{"model": "audio frame classifier", "dataset": "strings of digits, spoken by a formant synthesiser in many voices", "train_examples": 39062, "n_mels": 64, "hop_length": 160, "input": "log_mel", "spec_augment": false, "win_length": 400, "num_classes": 41, "output_stride": 4, "arch": "tdnn", "norm": "batchnorm", "activation": "celu", "channel_attention": "se", "depths": [10], "kernel_size": 3, "stem": "single", "widths": [384], "init": "kaiming_normal", "optimizer": "muon", "muon_scale": "spectral", "lr": 0.033, "momentum": 0.95, "nesterov": true, "orthogonalizer": "polar_express", "adamw_lr_other_params": 0.0018, "grad_clip": 0.5, "steps": 9700, "batch_size": 256, "epochs": 63.6, "lr_schedule": "cosine", "final_lr_fraction": 0.05, "warmup_steps": 480, "weight_decay": 0.009, "adamw_weight_decay_other_params": 0.05}
Rows from block 5 of a small audio frame classifier, named by matrix and row number. Each number is 128 + 24 x the weight over its row's rms, rounded and kept within 0 to 255. All counts start at 0. Numbers have three digits each.
After each channel's rows are labels from the 100 clips, of 14848, where the channel reaches its highest value: "loudest band" is the band of the loudest frequency at the time of the peak. Only what is clearly more common there than usual is listed. The data: strings of digits, spoken by a formant synthesiser in many voices. In brackets: how many of the 100, against the usual share in percent.
# conv: pointwise conv (model.blocks.5.conv.weight, 384x384x1), inputs 0-76

conv.324:129134112126100107107116151106110145102146125114107117143092117146147156141123142120112121148155161091153133129120159091153106125124101116169156147108134185149166125157168186074122104141091141075111099152143129120136176159148125127
loudest band: 2000 to 4000 Hz (34 vs 2); 500 to 1000 Hz (34 vs 14.1)

conv.370:121122140140171118117085136128156091151090138099118119140128171145156117109092117130181159083100184175115116151130133114100108128153137126106098104125131139126074056155112102159125159111161114124121107121145128155106126123115145129
loudest band: 4000 to 8000 Hz (36 vs 15.6)

conv.333:114097126136129090061128172158132136123132092119124115164147084075102115145099171110088167132133099150138149134152140085137123102076118103132126083152101110143108171166110156131110158124114171186132134157141101194146099077131118117
loudest band: 250 to 500 Hz (50 vs 20.9)

conv.53:123120104137185148147116112151129112131150093154115129105137094150127147170138157132126134135132121146117142126142110112150071160166151122145105165112112121144150164114119077123116140157152132140177093134141131131137126123094110120
loudest band: 500 to 1000 Hz (51 vs 14.1)

conv.139:121137117150146121139117116101115120138107095136118130074146153160105097134176148165133096127171126135127115143153135095147090114137143164155119113137124111119118087131101117155106134137109107137161152107070135133141120105101113070
loudest band: 500 to 1000 Hz (50 vs 14.1)

conv.312:126128087127139124119154129095168145096103155131109075132123116159181147122109128101112126169090104119116118151115096074114168126123120077139147104170187118140157095130116104156118112156129096151099080146112148100102136127104128159
loudest band: 4000 to 8000 Hz (38 vs 15.6)

conv.75:117144168100137138126089101144125184112147131119132153113079162121163205089086148115115137146112145089134152132136129121079149123105149110076099138160127109110094101142135099157075112121100116114114150128107113113138107118103157067
loudest band: 4000 to 8000 Hz (59 vs 15.6)

conv.8:136107140124113115135128130173156142132130119127118151116126118080160185146124208132132125113146153131128092147133136139135159126117101121131140138147174129122105135073092164124139145096119136117147112133118104146155077132185135141
loudest band: 2000 to 4000 Hz (59 vs 2)

conv.203:096158128152107175133152122150168110124111137158113143129172126128117097135176156136117180163095161154133167100180104111088138135146120124102126139148115155058121107166136120175111138156136128119119156083170113147126099124125150114
loudest band: 500 to 1000 Hz (50 vs 14.1)

conv.36:119129142127112123122129141088154131190126170130150117162146111117083155121155095102118156120110116143093078105125162116147153110126159134113088147094125116158084123156111159158105122140180127135181143138138131127163039110147091137
loudest band: 250 to 500 Hz (61 vs 20.9)

conv.248:084131104149109188086094141121157124113162148108097103102125114138121167150149146125147108130127149135180130142108127139128144106088153143079108123091129126122119162133133128127167109112145121122138131148152114139147105122123142158
loudest band: 500 to 1000 Hz (48 vs 14.1)

conv.124:100143116161124157122113128147108145117125173110121096154096133090158110161103094104144136141128130087150098106107150136141164147151105128123158075124131162113129145110110143115136100160175111105070147123120138106147131146129119128
loudest band: 250 to 500 Hz (54 vs 20.9)

conv.28:108143109171111125171128146157108160105139123101145097104140125113113127154101142108114100131169198104131124125139086169099145137174129107160105126128098163156166164156181132170135121118149125100114128128129162110073135135122125124
loudest band: 500 to 1000 Hz (49 vs 14.1); 250 to 500 Hz (43 vs 20.9)

conv.350:127137165127120078157144125145105115171125124128111183115158157089109107131122145104093163165151149131135127166111112152106142142160126122137125097147159145130185130164132096129104177183132112145126112137126138176147136130183120128
loudest band: 500 to 1000 Hz (57 vs 14.1)

conv.96:144149136130113139129129157153121174127133124126099118120140132144125145130190149161143119085112165102137147138107171156121128121133146113120090144081156099120151167133159133133134110143155161098172112122133142119101150133111145141
loudest band: 500 to 1000 Hz (52 vs 14.1)

conv.32:149135075168106097124114105111109116136136153115135145157092136117176130125126130121123134140187101150140099111128118121123126150104121126159147121097096113148127097125103144118109112099131122085106110148140138073140090131116083111
loudest band: 4000 to 8000 Hz (48 vs 15.6)

conv.6:139172100078133122147141096127128100128144115123134102147106145100117153155125133110103179102171101134122188135138085127138090149129189164113143121139120141157115109124095105107118128147190148111091147103153146100101146120128161117
loudest band: 250 to 500 Hz (52 vs 20.9)

conv.106:175133086130125106162105125135095076146116132103081157114154150136109104129110121133091129119098118117096139115153172134114089140094137154142138111100133133127157124158142177083084137145155166153120148131166120132119129075096089139
loudest band: 500 to 1000 Hz (42 vs 14.1)

conv.183:118121135094131140167113168126109113125139103149146149142146164125107123087130115120130119136154110116101096102065126104148114180126143127167120093162121140155085125156108168128139147153147096105116143126126104103158138136123188150
loudest band: 250 to 500 Hz (46 vs 20.9)

conv.298:075143168125136070167112138105157103141150161105140092111161152098128097128142166134153120157122124125130092095114120122169070123126117146108034150124152148122150139137147118119128115168168141198129117104164144142102127143127121154
loudest band: 250 to 500 Hz (46 vs 20.9)

conv.283:169115162134139157111134110116137147098127095131110104121120116117104140132162129117136098123160123134089093073159154070155113132104106162107128143124146082115114117142132134134165133147131170147105060144138160117135163157187140148
loudest band: 500 to 1000 Hz (41 vs 14.1)

conv.304:149081168123148111113142147133143122163106065174172109074143103136125109105117167093104129100168155090080137178122118113143186137142131126141122087151139120134110118105111142171134142107128128088145128103108113150118161117126098117
loudest band: 2000 to 4000 Hz (33 vs 2)

conv.367:134155126136108088160112082171138146145078145137147144126155133144118103096145128125137131107120116095152121060131121099141142148111148117156135148114098106092097121145134102152126110122113131115116096116165165115116153138162102115
loudest band: 250 to 500 Hz (57 vs 20.9)

conv.237:132115130106077079143131110179101101115123085103098114125137133161108137107126143116149152140112091143150161139134117120142114150109149174129148119130100151139143138103103173108106116128166177149136141138096118127140128128099124092
loudest band: 4000 to 8000 Hz (46 vs 15.6)

conv.114:159146158113130153131131108099143103112120102145130144096107111132134115094169094125117155122164153144101126146142144103115142110108122137112153109152101118161092134136138141125149131097093106182130118092088166129104147111090104139
loudest band: 500 to 1000 Hz (53 vs 14.1)

conv.190:092103150103143082166083113137154102172113130111162148110120157094123167131108114121148109143137160088160141109124175127162127124121129118134131135084137132100097105138082113127132139103150175145131112118104116134148111164094088119
loudest band: 500 to 1000 Hz (87 vs 14.1)

conv.102:142176123147083119154111098105117119190155110117117085129144148156094147089162185149124167109153149093116127097106115162130127120102109125093150128169113153100125137124103104118112172091112120098145131121162099154132139100086144135
loudest band: 2000 to 4000 Hz (54 vs 2)

conv.152:108146122158123120105084116139156147141101150121078130094108144124130112124157134142098127129144150081145116139103090123094135134172063132154180103062132133118087112133114137161139126111145115158125131113103150129120172173134117097
loudest band: 250 to 500 Hz (64 vs 20.9)

conv.334:099089158143123120112120110125143133139127127151144122133143163136161126155158121122141092113147111148134106082121120165146156147151107156170137095156120121138110152106098135117137155167143127142129128092176097129148121125194107122
loudest band: 500 to 1000 Hz (63 vs 14.1)

conv.193:113125095118165140144140117186123133132114156139124131137153127156102152123101152143143115134118124123099097118154109134142113146125111154154156115097133092163161127114133155148123091134089168124127141129120127107138120169122150116
loudest band: 4000 to 8000 Hz (45 vs 15.6)

conv.97:148134103123171153112097115114108084111134110112126095159141094169087133123138136097124148076152114110122111168106120117176138131140173128118151114109150163143115121104156095116068112123088123120128179087114147105148137179152154130
loudest band: 250 to 500 Hz (44 vs 20.9); 500 to 1000 Hz (40 vs 14.1)

conv.288:113098137139143130147121117117124099181158097158140136120119144110145166098123129123121133116168111097130122131090105183147119089121147123125131110133132108150123145098142134093100119143117124129160126142154110113150066145134086140
loudest band: 250 to 500 Hz (45 vs 20.9); 500 to 1000 Hz (38 vs 14.1)

conv.381:146147097101127119166114150176105115113102098131126115122124137115114095143111117124162099116107144110125070146145109147111096104103118103128118121136120142117140140135112119139137101106145115102161106126136131139137127146113133137
loudest band: 250 to 500 Hz (50 vs 20.9)

conv.17:135103115150160141130112144096104115125135126140126113095071113143141135124123157129126186111119096135143100157110131121129145150140113105184112116140122164135108133117124128100166157126102125136088095101079138141126103093120137187
loudest band: 500 to 1000 Hz (72 vs 14.1)

conv.42:124122097151133132146140104142062119125111129175108124121112093127128111122087137117122096178101186135106163133110129128144120177113151109139129094082101133144156099124105138154136109124137116101176147149099098133104130091148082114
loudest band: 250 to 500 Hz (59 vs 20.9)

conv.172:151136122138085158154111118134163080083154174130154156076152092121140112131094100145100123129123117159128122151149139164159119174127113180144122118110159134097125075128141126143153149176133128117159130085122148112176125147123120115
loudest band: 500 to 1000 Hz (48 vs 14.1)

conv.297:112129146136130152118177133150103153107112159164113130126133110147160140109156108132147136173145126125125145129140154143155103168121190137145116122155074101158158111074132141148108165120140164171156097067128144123117143116144091125
loudest band: 4000 to 8000 Hz (34 vs 15.6)

conv.54:143093158154104103167130099132116140130085054141107129091122174105096151137124157104089165140115146123159158128118115118093170109140102118106119117092153157117152135112167100138134118171083155186127152136174161132101149136134128143
loudest band: 500 to 1000 Hz (68 vs 14.1)

conv.327:136126127113123094129113136092087154124105177112128119114186116137119091119151119121129115097133181109072145201124115127135112142127137122142137121160136142135168120153143161126106130118117124101136113128148116118132128113134192092
loudest band: 250 to 500 Hz (52 vs 20.9)

conv.9:115092129155116124127134161121122105143144104152160106138124124122115124132081113126127170137117128132137151139117106152128150079103177146120115124141112135144147124149114101102143100126115109114151146092154111151155119105105125116
loudest band: 250 to 500 Hz (42 vs 20.9); 500 to 1000 Hz (41 vs 14.1)

conv.246:124129111135085082130108137109122147143134123127113121123068129129122068134116106085125154160107140137154125147132083106140146120134135120102099154110150118136151099107136115171132145122180137100103142113122093119122142128124113156
loudest band: 500 to 1000 Hz (38 vs 14.1)

conv.144:130125086126111149097130140140108152132065098124132098081121167131114117120124134083087154124137136124092119096114129100151112159141135161108128098137135104108105122086174149125142140113132125138097128083119141149123120135145182167
loudest band: 250 to 500 Hz (52 vs 20.9)

conv.11:122123127165124116125144136124123122095145164097135139120109143136114152134118136065158163102147113110154127103108098144094108114152127147117114098114129144131122118141137116065147088093120133164148115155130138123131123187137185162
loudest band: 500 to 1000 Hz (47 vs 14.1)

conv.98:208129116136094151103125103161125111065114118126119145116134139112133149079126106111091153155126068160101140134147103120093130121116089134101141100109148113113137118147115112155123122147130102115132118111122107170086088108108122087
loudest band: 250 to 500 Hz (51 vs 20.9)

conv.88:175142144146186115123179092151169111129159143136149143098148134132123135157095140131140119116151134107155123080100105174116097152149125114115165100092159161132152098214114138191132177133118118124072105078113099147132087160157125160
loudest band: 250 to 500 Hz (61 vs 20.9)

conv.341:118132109121109116115097081125128122087127153163127089167120144118130159127111126112141125121124154101142149155131146134149125156167164129146146120168108117147133102144106128129130114097149142112102122109110134078125148147118166163
loudest band: 4000 to 8000 Hz (34 vs 15.6)

conv.20:161134163139115138130143125141142143183116113147124132165142093113164134151133105133116146136140137138131098155094102140154123122108149171178143105121122143132129159099106124132121164159139180100128115161112144133090089080119125156
loudest band: 4000 to 8000 Hz (45 vs 15.6)

conv.218:137148158130132119128114143114095133109105101092112111101121116112081129155175158136140095121137131105138112156156143138099123142112170124102171132121142141120145144102104118095102178145156133126111142126110138134097097140161108120
loudest band: 250 to 500 Hz (53 vs 20.9)

conv.252:125145109132161135179213162141127131097120123149144148125129143124104108133094104164125123155134137096120127177127116153145160125137152147073116138133113086152097123127138079144121149118114108107100108105135113085125103148144117148
loudest band: 2000 to 4000 Hz (29 vs 2)

conv.310:107115109120120216152072143128144128104119114150182093153108112094128161112113096134142143075121143133129087098177126116105091100113125131083161099102141157092115155133118122136129142095141156124122106111137131118111136136136133170
loudest band: 500 to 1000 Hz (61 vs 14.1)

conv.273:149133077169117116118139109113075137116132153142104081124137110140151112140146138162127136157144098102153122094156136121123108160171167119090116125127096125158101141122123120119115133142157130105143086131154130096115165136121065122
loudest band: 4000 to 8000 Hz (49 vs 15.6)

conv.315:151126149100128130127109136103136098152155145114145138137136102113116136121172099084147122132120131109142149136143130150144138145124103132099138115095127153136104127130156144143144155116133135154123127144107108078094129110099109119
loudest band: 4000 to 8000 Hz (60 vs 15.6)

conv.373:119119088102110127154115120120125152133127141125129101134156126133130126113114126100135127140130121138153137156083128113094168129118137116158150142094127094129109131160126110134120121123099102122132150114070184160104135124164142097
loudest band: 250 to 500 Hz (44 vs 20.9); 500 to 1000 Hz (37 vs 14.1)

conv.31:160163118150095103127107063153100097131078129106161137079119095136144120127149187112134148128093134145145126147117127111158133149105120122128128119127137065093104127155154111127127107107163152143142105128125121130104140169136127152
loudest band: 2000 to 4000 Hz (37 vs 2)

conv.331:137104152137081142162122095134101142135165117095104114096124144135129135163141121131108125093121128128127163123098125145127088125125146119172102155114099171135123150092158101157191199181139136174095157152084144132110131126112125143
loudest band: 500 to 1000 Hz (63 vs 14.1)

conv.35:135138096110142145134136110093140145144151151118160161135087136106190076128157100163137154107170125149114162089137155110106119139131160129130144087113122113128122150116178090125131121158099134123104113124086135125139102140128174111
loudest band: 4000 to 8000 Hz (47 vs 15.6)

conv.157:105120127130120092129130127083128105180142181136173164134151109111156130097144079161147164113112122092158116112088138106121122173128118171118106115112122158089131095126121110129131127150137103103131110159090109115142088116108108147
loudest band: 250 to 500 Hz (50 vs 20.9)

conv.26:124124141131150088147104122133155105118126147119138117116102142153133106117083093129105149112156113166138105143110125137147136152075083100107119159171112181122154111167159073175147112123122100120123142177126175103181131097175150137
loudest band: 4000 to 8000 Hz (39 vs 15.6)

conv.138:155097131088188117144141119134094142153102157084095156136125118156120105134110140117130120115114115145092125129118097121107135099143138154123111092108125136159159163123129142111138179123142118133131154159084121106126141129120125146
loudest band: 500 to 1000 Hz (34 vs 14.1)

conv.158:158151088137074144152101182173132157149114180123120106136109142078060104141094103123144119101115152118137102136143115129104108172111155158103140115111082090093114117106148102123147115121111087156166114134110101158147122111169109131
loudest band: 4000 to 8000 Hz (59 vs 15.6)

conv.12:146155144150139147159102152125095160157166121128133107119149170138157138109130113122147104121162164097076137126149109133134119142121136132108123165194133177102118191129106120099089144102111113124116115133141105074152113161124158143
loudest band: 500 to 1000 Hz (73 vs 14.1)

conv.80:152137102147129125135154117173106145133111117105152113135148154106144117069123152140105121121092130138114120140165106132153119117126129148133116140116098117090139110146150108130154134127109163111103083129118135136096165142116127081
loudest band: 500 to 1000 Hz (76 vs 14.1)

conv.197:156144065125141105118131097133146142084130126099166035105160128129131126138134121115160084136109126156111150154126134133153102137141143146125101158120101099122130179142170078143112092105108133111120109112150145154095114107107142133
loudest band: 250 to 500 Hz (55 vs 20.9)

conv.233:151132138163131082136098116141153093101113113099114106069125130140141157183088118100155121109137102158120128103120137136109167096173131163136112134094127124145186145123131129139117121198104096107130109134144169107111135111161165127
loudest band: 250 to 500 Hz (50 vs 20.9)

conv.260:118132122124122151116171068146137103126108096098148119125112117117114092149134178095143120094107176114097116169135207125114096110099131117123152132157113192137093130113097093138120122122129125129151121120132083101128125180125131098
loudest band: 2000 to 4000 Hz (49 vs 2)

conv.279:088128111144148176110083112119122119172141141152132118120140151090108124108152132133154165123090137111110130125116091129151128109167151124138142109106127150084146145118131085134170114203190091111111166141189138092122123156111141076
loudest band: 500 to 1000 Hz (46 vs 14.1)

conv.366:133142155163125100153166135148106134110137126115167157106107141097123113153115141122099129099138172153094131142158112113158096111132128156109115125099145110110098129118125105138115086124097074142123129142120076103121171144143134150
loudest band: 500 to 1000 Hz (77 vs 14.1)

conv.364:147117147137161132134157128096164137123117143110124157114138144128120147156135182127176109158089104135156145145151143128143188095119137129096138101138138112166167129114113076148141113171118106117135124128107105104123147147130128178
loudest band: 250 to 500 Hz (56 vs 20.9)

conv.320:121121118147145168140138100194129127154123146118108079124106154097115096133130108155108101180139173115109129163127116123122085136130106141157099106116112180131136155109172151148143171182111163162151142101146140123135121171093149136
loudest band: 500 to 1000 Hz (43 vs 14.1)

conv.328:104154164129092162128128122135115102123123124122143142120133124135128110146167073095121121134104148147144173160128104119100090117118151161133110127136138132157142169134140166155128135112118139091148145121153136134135136115134150119
loudest band: 250 to 500 Hz (50 vs 20.9)

conv.281:136139153100154120160159146110136175180135122106141145152126145158149161124126122120145106137144121140105116147146116110129158092137143112108137142124146149197092112119163161174138143155096144100159126066113137152133145125119116135
loudest band: 4000 to 8000 Hz (34 vs 15.6)

conv.255:112092097154116167146068140113156120093124148099169112114118103124124141105124158093122120141142139122120146151134111086124136111075100159154135171133154133136116110159127149127152144123116095133127142142116149148140122171139116111
loudest band: 500 to 1000 Hz (39 vs 14.1)

conv.300:177129161071120174112132151114125103114118118109122111114104131123120120140124136089088132123117106118138156121153114091099160157107149126118146131090148085106162149075149157139096142128162164121107069129120165115141075125122129091
loudest band: 4000 to 8000 Hz (78 vs 15.6)

conv.154:130117169150102145157138129111107161182091121130138128127164096156084140154173141141106142120155148125138105144110138126080097116084145104161103158100115091100130140177110081119143118110104179175115133110130118133155160153113147126
loudest band: 4000 to 8000 Hz (44 vs 15.6)

conv.346:115171125134101059145119076087109109164118098105184113123142136130147134134144151102137153108134113113145161156134123118191122194190133121115174088122122114149120135118128098148120111117087102134136111120142112111140111078173156132
loudest band: 4000 to 8000 Hz (44 vs 15.6)

conv.145:155088068133154132109136133141118128121141121160082153129124124127139089162122178140149117131142132117152170165153196127115167112129134132120146138113135129135159135140118138187128127154126140150109083103092132119151159173123098125
loudest band: 250 to 500 Hz (70 vs 20.9)

conv.113:065105107153172154100150149127168119126164106090117116080090115144129141122118140118133128131138174096151119140105113128154126131105095142055078116123118136133122127158090153133106091103133127154130103170148147154091113114143165115
loudest band: 2000 to 4000 Hz (42 vs 2)

conv.49:177146158146090120148082114104127102141091142101161111169139128158163128116114167096140154116118155134134080131097128129076154125160166123098099111093184134072093108157173136150129122114124105162129121138148152140155100149130107138
loudest band: 2000 to 4000 Hz (47 vs 2)

conv.268:151087117139126132161121138126150090150121168131103075116158107120114081110148112133168133129085115137117096111118105092153148164080089116144141116115090108130129151133153141153108131164128172093120154164101120128131180162175112123
loudest band: 500 to 1000 Hz (35 vs 14.1)

conv.94:167131095147112139120176128079094116117150123059147120133117132130084144144153135096111147149128153140134128088132092130124131158169101104126116132106111184125141096126127100138134139134153112088152161141090115139117135170122170170
loudest band: 4000 to 8000 Hz (55 vs 15.6)

conv.86:082105113142125142150119139186102148127174095059145144117103131145127114150142092107156148108103113154140147099129157135159104152121108124123161112128119088141146138067120133125143100163160096081103170141127125091126144135142112073
loudest band: 4000 to 8000 Hz (42 vs 15.6)

conv.274:117140134111124141133113133100132135127104128167130123153093112171085107156164128140079148156104123113084142112108159133118123099154145121122131109105092124193139138151111100142109123149137091127164130105120152130126089127097170096
loudest band: 500 to 1000 Hz (85 vs 14.1)

conv.372:143146116170118128128139117110099111162123142138152134111098138135110123103090088141148110105152135142141112098118138151102125129117112090121133117126138132140125148108148122151083097123107098128075162145119122126109170148127144105
loudest band: 500 to 1000 Hz (75 vs 14.1)

conv.16:147130110104120156112122091100101171122098122110140096098149130110127147150111145150146082117128125133094127126136148127119112162154127143155173128122145134134095124118119132115129125116129110106142136168138155109112160116089114132
loudest band: 4000 to 8000 Hz (37 vs 15.6)

conv.109:147132104126174137129115069112136107115127101128132151129112144080144122133124118182083186117156108138137144119118139145172159127169104179122116109124137107148130093161154124144087113106161113144144145135124126129121103129119169138
loudest band: 500 to 1000 Hz (52 vs 14.1)

conv.115:148122138126161135087134115147107100167142124133093177117122127147124146117151113137158118101125157149113142158120153144096147168100127116115147161138136119133131144149126157078169096124113151153155122134150132146146121145095141159
loudest band: 4000 to 8000 Hz (51 vs 15.6)

conv.5:120130150157112111146147146144106150161112129135160109142107148107176108116152140122131146089113118156144093182137111113087109096121117103114127124127148152107171110150101111122120118136123144152082124125124128090095164174139128129
loudest band: 500 to 1000 Hz (41 vs 14.1)

conv.264:119129110148146119099122167165097112147117083134168126098123089133122093143105156156067095136079131156145154155124141139148108120101132082122115159158109108095168160120183177129127135141138148127157108164129123116096119106142143114
loudest band: 250 to 500 Hz (49 vs 20.9)

conv.325:119114135087112143113120116123118105148093138087139148151155138132149108092134160158132095116139123150124128119109078161125088140145081132135140165129126133114129110141142176156129096136086132185122142128127116132082092138134149129
loudest band: 500 to 1000 Hz (57 vs 14.1)

conv.272:139169115077145166069136142184114154161130136115129136155133140199148115097130105134137111101078115121097080108117111157143082218110103108137095101098137119120087125155144125098113134104141124128138147116150130108130106123126121124
loudest band: 4000 to 8000 Hz (70 vs 15.6)

conv.140:136091160167114121150173128130157136080167130139131112165151085158079135126083144144111145125072118135117203149111149145133098190121133140162155118151071104112128132141074141094102198148135151128101142130144132121147115121156137087
loudest band: 500 to 1000 Hz (76 vs 14.1)

conv.330:162122114149132116132128139113135130167129117129071138151132112148128113165098119116107165096154146123126124104130156126125084131120163114120088147138108158095113089163147206107147105151136131160174107121146159124096114103122123095
loudest band: 250 to 500 Hz (53 vs 20.9)

conv.271:119114172113076103166133122110093085091132153097118142125191085106100142137171118166157131122091105104134134118152115086123132132122133159126140089155127161096129095138095150124126128157146146113137111074155108162126154139132113114
loudest band: 500 to 1000 Hz (36 vs 14.1)

conv.359:127136129148138148136131146131156115166111126173098156080152116118103135116074150085110152097130166115145143154134110097120120119098109176142092119122111131109132139126108115126140187113154134093097112153100165112103097138128146158
loudest band: 2000 to 4000 Hz (53 vs 2)

conv.146:138159114108135154155119148092177128096137162128176086144127103101093141173128151140061114135155092117147111093135131092127114153161116105134110150139104153102118150143162142082100120125121109165113122142140164149127119175133140126
loudest band: 250 to 500 Hz (46 vs 20.9)

conv.216:116126158111164158138139093129141158110092122137147187103128106119133139170114111123129104124133165105111143145168133146134171117097128140122106088166155112144134138129115121148124099149115105132124130130117102116146098137114188125
loudest band: 4000 to 8000 Hz (56 vs 15.6)